Weights of a small masked image model.
Model: 48-pixel images, encoder norm layernorm, encoder activation gelu_tanh, decoder width 256, decoder layers 4.
Data: trained on analogue clock faces, 97500 training examples, 23.4 epochs.
Rows from block 3 of the encoder of a small masked image model, named by matrix and row number. Rows with one number belong to one neuron. Each number is 128 + 24 x the weight over its row's rms, rounded and kept within 0 to 255. All counts start at 0. Numbers have three digits each.
After each neuron's rows are labels from the 100 images, of 14976, where the neuron reaches its highest value: "top examples" is what is common among them. Only what is clearly more common there than usual is listed. The data: analogue clock faces. In brackets: how many of the 100.
# fc1: MLP up (encoder.blocks.3.mlp.fc1.weight, 768x128), inputs 64-127
# fc2: MLP down (encoder.blocks.3.mlp.fc2.weight, 128x768, transposed), outputs 64-127

fc1.169:150140153137127180147115135130079068150165168132135116136105120171110054188141129121112146137118160160124101145133116081126124156143170102148138087102133117116143131155128139114117121167086098
fc2.169:121132129095089128125132137115120150120127147164102151150128084103163138105121118112116159131128135087127131112135067121106150132159187157112126109115122166145120133088105109091152141131113088
top examples: four ticks (60)

fc1.375:157138135111118130118098147129135096132139133118125118107119131161148113116093101145093130103150126162142121159137094101121146149159114146126145135180110126158091122108147180179117124138112096
fc2.375:115140151115138104078149121135112113137170094105134139162112138137145145125105137114128084136135120119132133141091134134115111205176151160113125109124142116120185140103144086157110135147097107
top examples: dark face (80)

fc1.152:173118156125148155156093094103135154118117162165151152133129123117144095131135105135077150093165157105143136094118112152141137139102157135139114119098087123125112119146127121112129175149133107
fc2.152:100119180153113125151082073074141151135102136123144109126067113079115133154166123127100122105096172146150143129156138150126138127139124191117132131118144131185120145129123111110127119161105140
top examples: four ticks (58)

fc1.449:133134118156122159140185103165101100151113121157088132119119129150118140144127092128143107147105161120100157104167093116135158147142159117177115124095143145116110082106120163081138101146133133
fc2.449:124140102113117144168116077129197102132108146122152131114099117109094110095137103108163140146144112096088162125127141193106122127128146107119141100135153128121136131113167125139129124079133132
top examples: four ticks (68); square case (64)

fc1.330:145168142116140136108109106151139144161134083099136127143180188148169118102096115070131148132120131129149085147132119145130152142140100086131117114089155111160139163110124112125138093131131119
fc2.330:125116137075121130145137133122098140099130087156139135114099118127101145140145114193154143094127154096125146157143125094117075125114167180143127133147136116080154107144151132127092142123159160
top examples: numerals (94)

fc1.8:148120179136138174118140137127151107072145107131136115135118136156141074114119107144132116102145126127114078143149100144120117148116121089091124093091149131091078097098161121157156128091132131
fc2.8:149104098097066094097117121117101140129134134153113146151109094151108152101141134119130123143130139138137200132112134131151130125173125129107100140190120134155191170125082140125089115128107138
top examples: four ticks (63)

fc1.656:128114120133173141093123114183146118141109152175166139085138149169150095114152140165118134097175147094147149134089128116159139138097131103138159125121128138151119151140132140158112101167094121
fc2.656:117154084100102130126130092174090116094148142140108100133115127116091146134092118121133107155137130135090132129146122148123133122182133101145116140127131160118133084155121116134133119162148164
top examples: dark face (76); ticks (50)

fc1.373:124180100130143145141145127157141103107111132120140132157188133119136140147102122142125102135204130090137110092096129110122129130163106119119119135117084141143135163126116127164149075126148127
fc2.373:091112151111116160065155143129163130123145142141161128128081120083129121169133104098106131129121094143138125151154135149118166104123165144113115149168171105133145108125144108152132138153092126
top examples: ticks (52)

fc1.207:107130152135118117172111114149084129134176108096166143121156126125189166131112136146135099134066097171093077137132115119114095146115160134127140147152116140110132151105121132142105123142107135
fc2.207:150122164141149130073159104100144127134130165141114119156101100144109131088125135159104176154148112092151160122110121111159126140150123147174142133095142139171086099152106099110155142114137131
top examples: dots (72); dark face (66)

fc1.26:192137139119147130120133140187174135128150121090139151139119104125162153110141114095152101171144104111121093140113128077131177081121145138147140067154150120126090132105139102124108137151141127
fc2.26:111090141148142136098113126126119125123102115160152154129102123131125151134136114114134139087095153126118119097154130157125096180139122100102135207133121135134144115127116102132144162134134102
top examples: square case (70)

fc1.367:157103164130146130123147171122133080181113143161129109112092148145131102157158103107105140171158168110123135113130123110118120140128167113116140124145118159130136106155154136154131085172159075
fc2.367:136157085110064189102144145109157121134170138136112149166154141138122114114084108075149148134087131148113123139109128162118104130141112185147133146139126167137163111138104075115135147117104153
top examples: four ticks (56)

fc1.581:113173139091118162162145147133141144156102137106150163110105082116122131128167103097123125164110113126092125139130133142094130119155128165125147124165066185154140107129129132127113111157123133
fc2.581:128133072141094095109106080151120164151167132158086139146152159169144118119131160125116090098102094151125113117110117156138179157148152097110133087119158114160141122107140084102127122138108134
top examples: square case (69)

fc1.196:061133142113068133131146111155125138145145155144132136110142118128150173101169142157099133118116130090101136150152164132134112132124131184134122162100158155153140091108125138126093073085103144
fc2.196:140124119106128108117161122108109135141086127179189082115098139107126108168127096065102116120158105152123152148158136125157160092127104147122139098127133113134097145114126118092180151155147153
top examples: ticks (77)

fc1.280:154155113132149137104126145140095136200147086157099151092131121147144087115147117121184099146133174117134148116158112136133131127138121089125154142107114137096117131124122116154157162128089100
fc2.280:167144156169148150098147156155125150187094090167127098130106161105108115126122107101132108136137101125138141131151142135143125112131065113100111169130094150125171140126154177064097116161125146
top examples: minute hand past 2 (25); minutes: 10 to 14 (25)

fc1.475:098121099147138119164124116141097106113142125122117104128182172135097188139098095126167131144144136078162169113107116142127116111139123117129104098119124120101119086119097149136159106139127100
fc2.475:101134133175155110120120095146163154148128115131149085125120106185124116133135092119148149132141155129171107155122132163113119159145117153108074132130171111138097147097081156169178145103158138
top examples: ticks (65)

fc1.631:156135137140152140102106109154133122185116129180179082113093140132122132145121096125151111110105118114114112106174110060104170121085110135140143130103119154113122107108141107138158097143138152
fc2.631:096115094130113101145131117146166131146108146143122117161088130096115128176123130119143110145140136114113142123135083143149137114097140060118118126158102109148117142113151137080153161160123148
top examples: four ticks (78)

fc1.539:091164144079108107131127108132147093133147115122126102117140097149137137111127150070117111149142133186172124166145148121125135092118132120134085153151152163098138104116107173130129141136148155
fc2.539:111107110139178153105127160091088148125138111090137121158113146095130131119145132186111119087112152131111130092092117126117128144126131117126156104118123106155153166161128128091128143104105091
top examples: dark face (95)

fc1.580:155131130120129152110127115152108129160137092145130098091114150131160142118110185100121156165157161120093127151079135166096142130118146116126179090126099085138105089091153136129123134116130111
fc2.580:101130157116158139134135127092155149096138151126127137169147084123101063121163101136161117098109099117152132077162105111144101151130145108151063169139152169143123155160081150133113107115119142
top examples: dark face (68)

fc1.511:064115097163127101167158112125100139108148120138124153118156099136101165106148167149137116097097122173177101174123109160129079108111134131111131146128159135084111144112162117093124112125145106
fc2.511:145177147076156122075150132144138113090136134130150134111117122122136146128129111159166165161167119103112152136103097125128141098143146188125135108131083106167116121107132112149159186144099098
top examples: ticks (71)

fc1.356:131116113126097095139172141105105113168100136059114143134147152080138134121107147177131102121125145112132114117153057103141159143092134136133173119164153140166118149151132116141144142135125142
fc2.356:134114135108096104162105129128098165129130116144103101140092119146100177141108133086098073140121093168108141135157154171117161131129158126118130134151155101108169141117110127164122126135131117
top examples: second hand (87)

fc1.123:146132158134155083136119168168117113135082153155169134130101181114092139158133143133134097155102129144109110138111150159135147125093161082150127118138091111141151119111124102137117118148138148
fc2.123:133118085139125177105142087108143136136182116124139120113098127151160117096129104149112097133142131116122137134135142116160097163124170158099138150117124097116087096101123134132165121113114139
top examples: dots (57); minute hand past 6 (26); minutes: 30 to 34 (26)

fc1.544:115129113147133109175109119121103158121115149139131120112169092104124152115181141184125120131148153155098133133102100118095106147154137097130146126162167139110134133129167152123130088105123128
fc2.544:101155107135136166072124116127116113117182102123105145145103139178147095154103125081172138127112109141133089144129158170132163089143105159142158143099123133148099126164098099110141145122108109
top examples: ticks (75)

fc1.701:147058107101134152081167147158157110183126147126140122146137146109150137123143127112086135134130104142156097133152154127133102120104124158160111122131162132142118108146158150114141185079110123
fc2.701:115138122096147113089143149168133106111141177180161146142147118181144119093140137132123144127113136109089122135119123108170136145172119102166142115097132100124114084114097127157138133091142140
top examples: four ticks (56)

fc1.652:125116159120122121177077159098147107164091118186138155082134122142156087115119121126114134131112119122146114090163086145101123149090128156093168110095100119121100133141121156108121112095091105
fc2.652:102124099098148107143074135147139142145117126111106134127163139135112118136119097115171085158105134157097110161114117126135122132121106122122131086139136122121132125076167114098147133150081168
top examples: four ticks (91); dark face (83)

fc1.608:128095158161126150142078151116122114162157163131125099102095138131155117114180098154131118136098110095132132112164136147121103117143116146117129105122103149121156148144152155115160131111158153
fc2.608:156137149087138101122105132145127131123085132126116091127109133144127081078165121115064139124129149146132105123166129169139157121133080131110148115096145139139135120096091133141186113118110116
top examples: ticks (56)

fc1.471:140127090120129127143114136178137125128123145111143131122144146123146154165149097103134117101164138139129120124165086143128161123154137100139126095092128105186122095137113130151119161121124132
fc2.471:097113129166113123122143119120138165162137126135162152121102126140119137123165098086127124104123084138094129123120145127158119126121131151119117195177113153109101146138139128097122094149113109
top examples: numerals (83)

fc1.498:148104137110118107089112088112100121182139130109125128140143164153176124131089151120120132069087145116126121178160099120133132129114113135159114146095106122104164097141162134112109139152123155
fc2.498:089117183152120138088146135100149112150132122134181109143124159156151132158110110094149158115124109136103110132171117147125109137120100117104145154134152169127113143153141082097175130127122111
top examples: dots (56)

fc1.408:101115128152149132144139086122129161164125084114126116126145104142158117120120108139139159141132135074142110165130105146103125102123118112105119141109142129156115140127067160108096098135171157
fc2.408:083126129105148124121154125136124120175139109115122113099115161119081102168102111107108095102147112143117146113152101124066128155093118132128148152078160151154145155126152118126095114145116138
top examples: square case (72)

fc1.150:113102108144120113125082111149126131123121136132113157158138132142129175124099149165148154094116121145118101159129153148114174128102082099137105139080124146111141135131131113121130182145145152
fc2.150:111107159128125090136160101152154135151134129120158101110113137227094135147137162128156106114153112129123134152134119152130121121139120159108114128101122122133098119129195115100163141128103106
top examples: ticks (79)

fc1.398:134154126129140071091129117094107147168132140128084083103107122118126126123145165121089111120167153120124088181146092115110122149085148090149108150120142110133130145139163155109166163128135094
fc2.398:118105111129162126124131138125139127088148155121158142146141142121140122136132112120154106158082139156134120084132112176124114112146118107130127119132128118091122162114135130136140107107104100
top examples: dots (66)

fc1.140:110168100135119133125127139121118089186150152096144153132158092121172137132092148092118102144131107116134139113094120145122111147121141077119152143128154158125146118118182180157131127098114160
fc2.140:123145100134150083106144130089112107156180109129186149116130143140110131119112126134154148152122130109166109116135141131137148140101149120081142120150153135125129154126134160177145128085124156
top examples: four ticks (59)

fc1.568:126159142127129163149122134169133099122102135137160105113109107109158127078122153120154124151156147129122122131147120184155119123138148115124111129122132141139109106100072158150135135097102101
fc2.568:106078110138127137117144152133128155144154124106120109113120109149120113150162096153167115155130150104142131059129133112125146166113097135131177136135101118120120145120169093108125159134154144
top examples: square case (65)

fc1.621:100152120099152110096127138138151119116148134126133123135127135091063106149095132129074155114130101133094130144104167157081144157125142151138122137145089107138166093114137151160138075126125180
fc2.621:168095129120130098082125127113178109105156134157078180115124115117119104121153129121152139157121176117139115175108129123131154123146102127091180134133135142146129127117117131129152152111118107
top examples: dark face (97); square case (82)

fc1.139:163135153147135138140084129089131104168109147122140124130146148104191103134149113158130108101142108115126124116116165090139144163110139160123164139128127147152141121170140129138121122116110077
fc2.139:137163102170091132111167133105115108130121110123129103138158111167127144111111117188138153134157152159148126121118106144128114144142109105156114094119114113135100124098089123122166102112155156
top examples: second hand (65)

fc1.645:163139114137142131111095162128142100174104132157138159114145115164154135149108135131152144147154124117098095060094163137171106137120122162099141104130104130116126126128157138136122132129125128
fc2.645:087156158100137140136130138113180140158131102143110136158142153109130135110090120113128135127104127121091080081083161120118121085095137160141134095131122077137113104160121150156142148128144142
top examples: dark face (98)

fc1.7:150135110159124115111121138149145083135143154111127136156140184139128104154099157097146124127105108084132083113143119117117165114167114114116095118104107126145117152079166160133131119129109099
fc2.7:096148124115106162104108099129094136117133150086127115135136089102138113101154090137125111133166146137143130098148146120159112135141155086125128174119147138108125149132110099087110133133131129
top examples: numerals (66)

fc1.81:135102157124115102143122123138101140129109124152095132123092142144098089120152127098092118146098150192152164137134118160182108115113118114079100105142124189137139118083120132100108131107096137
fc2.81:150148131086130117141143135164147123137153117146118145103116108132145150121108116118136116141147144126084133075093134188152121184183089146163144121137104113150178119107108095156118122149170170
top examples: four ticks (70)

fc1.284:116116096145122141076164163130094139091103120105171128151153162115109186093176119170165160149122129105122141131176129171146122120116103091134136102142152131136139111185173108123172133107127122
fc2.284:113149139120150126152148092112058142184123083166124107132111138147147161120124151109150105145170145124160104122127149130132114147128164155130121130128142122090151121105118120128110119158119141
top examples: four ticks (56)

fc1.496:119099112118121137168088107107141065131103126122151103125119147127130117131135164152116130124122102164140098147110110155134131100159135101133152147138085165098107089146115137152158106155125125
fc2.496:129163139144164119118139111132101200101116135144135131120171072146118123118173116145141126134134126092132132112133169151140138142106135138112158067116124115122163145075105108080155135119122131
top examples: dark face (69)

fc1.94:142154133132135095138146130119107115156119106112172150161165130103121141136106154110103085137091144164123105088145121170105101149110130065131120152125111147099139142112087111156126156126139099
fc2.94:148111102137120145081151145137147129150110105122145163121112147143140092131134160132165134125081113125122103124161150154119102174112119120129103116109137119156074156109146133158123144104119129
top examples: dots (63)

fc1.86:123125111152131131141103148121114070093124143119110157140092160098089143160145136118103118140142159122111118138120134159105154118126100138120169105117113139089167169139143126150141095116155140
fc2.86:143129124136128133146164102146179159179126129115129099094140099127172107089118108109143148096133111149140131167131119109135109148117116149166084148137146144159087091133109121133121143161096122
top examples: dots (69)

fc1.557:118138170166116117170124111124110100156155163152121099135103125131136135123147136121138114136159051153114122152171151105106178121125130162136107142145099172094127102130105109144168146128172122
fc2.557:157148108103130112105128122128174174136105132094138141169117094123137093128110092101067119096115153155139146110133118151137079124114122105106162152139126073155151146121138119097141121118116141
top examples: square case (67)

fc1.352:097135126163126117138100180180151114091147168109117123114091171066119149128094114102136168122122109126095087110132085106110133134104118116104164163123129121155144119136163121146112145129121106
fc2.352:119113134111170165108176138128124116127127140107146148143104098192156121144140149166145092133120150155144141127120183155154127116108174121137082083077125128178083115117148091138131091139134123
top examples: square case (63)

fc1.224:144129145085118171094170104156143136145138115171114105143148146158137098144112076178156109163128115096101123100130114133174121088116086126150120143140089086144137120116119153141145136147132101
fc2.224:154119143120121103141151111087151086127109140137139101140134152095098109115138113142153106112148134122133130126110099150136138155160106143113105085137148132150144089120071165145141133112113147
top examples: dark face (100)

fc1.512:104150175124153102100138136155142112115144143118097144096140103097151138113121110117110153108109139138137160165093132113096075179121114108138124135102085101216122104071150118121143110144123127
fc2.512:187162127096108161120102126109122123128108054069106140152131149098125120098111135116146122142134158120157102072107128156119146164140117126166144166126109103092149131107122136172143120110108162
top examples: dark face (97)

fc1.245:095172136115161149150091119115153115181113098136087124139127147098149109125108115139127131158109176118173165125147136134125122147136114076112128086108124123095180183120137101119139112127141127
fc2.245:105108113105114103116161092134114124114133141154163132073132106126102097110185124148136142106135135106119109122134101119166157138132143127146133108130152134129067164138154168112190167129141117
top examples: ticks (54)

fc1.89:107134173124118180163124106135078151113135172139175082125138146118140091126142078112149117085136145160141144172138142092138126124143080159139103144146115158147107072117095141117146133105124130
fc2.89:129092127092103100091128104112116135098144106200127111136090108142097114123159112138094109137150138168119137109144139073153148151124145162131145146174136129089136137128163117046107111164131140
top examples: numerals (53)

fc1.85:128118143169137126106136141119155112239138064161111073117129132113153151123118129105153139131145127087131162100160115134113140158134139121136166162110108128128111122133171162136155125113132100
fc2.85:145112132130136161151084147157158115153135150125131156133126132143154157123095106147126147123137050168129083126093115096131115096172135116110113115141120132143132119131124103121154149155091149
top examples: four ticks (67); dark face (63)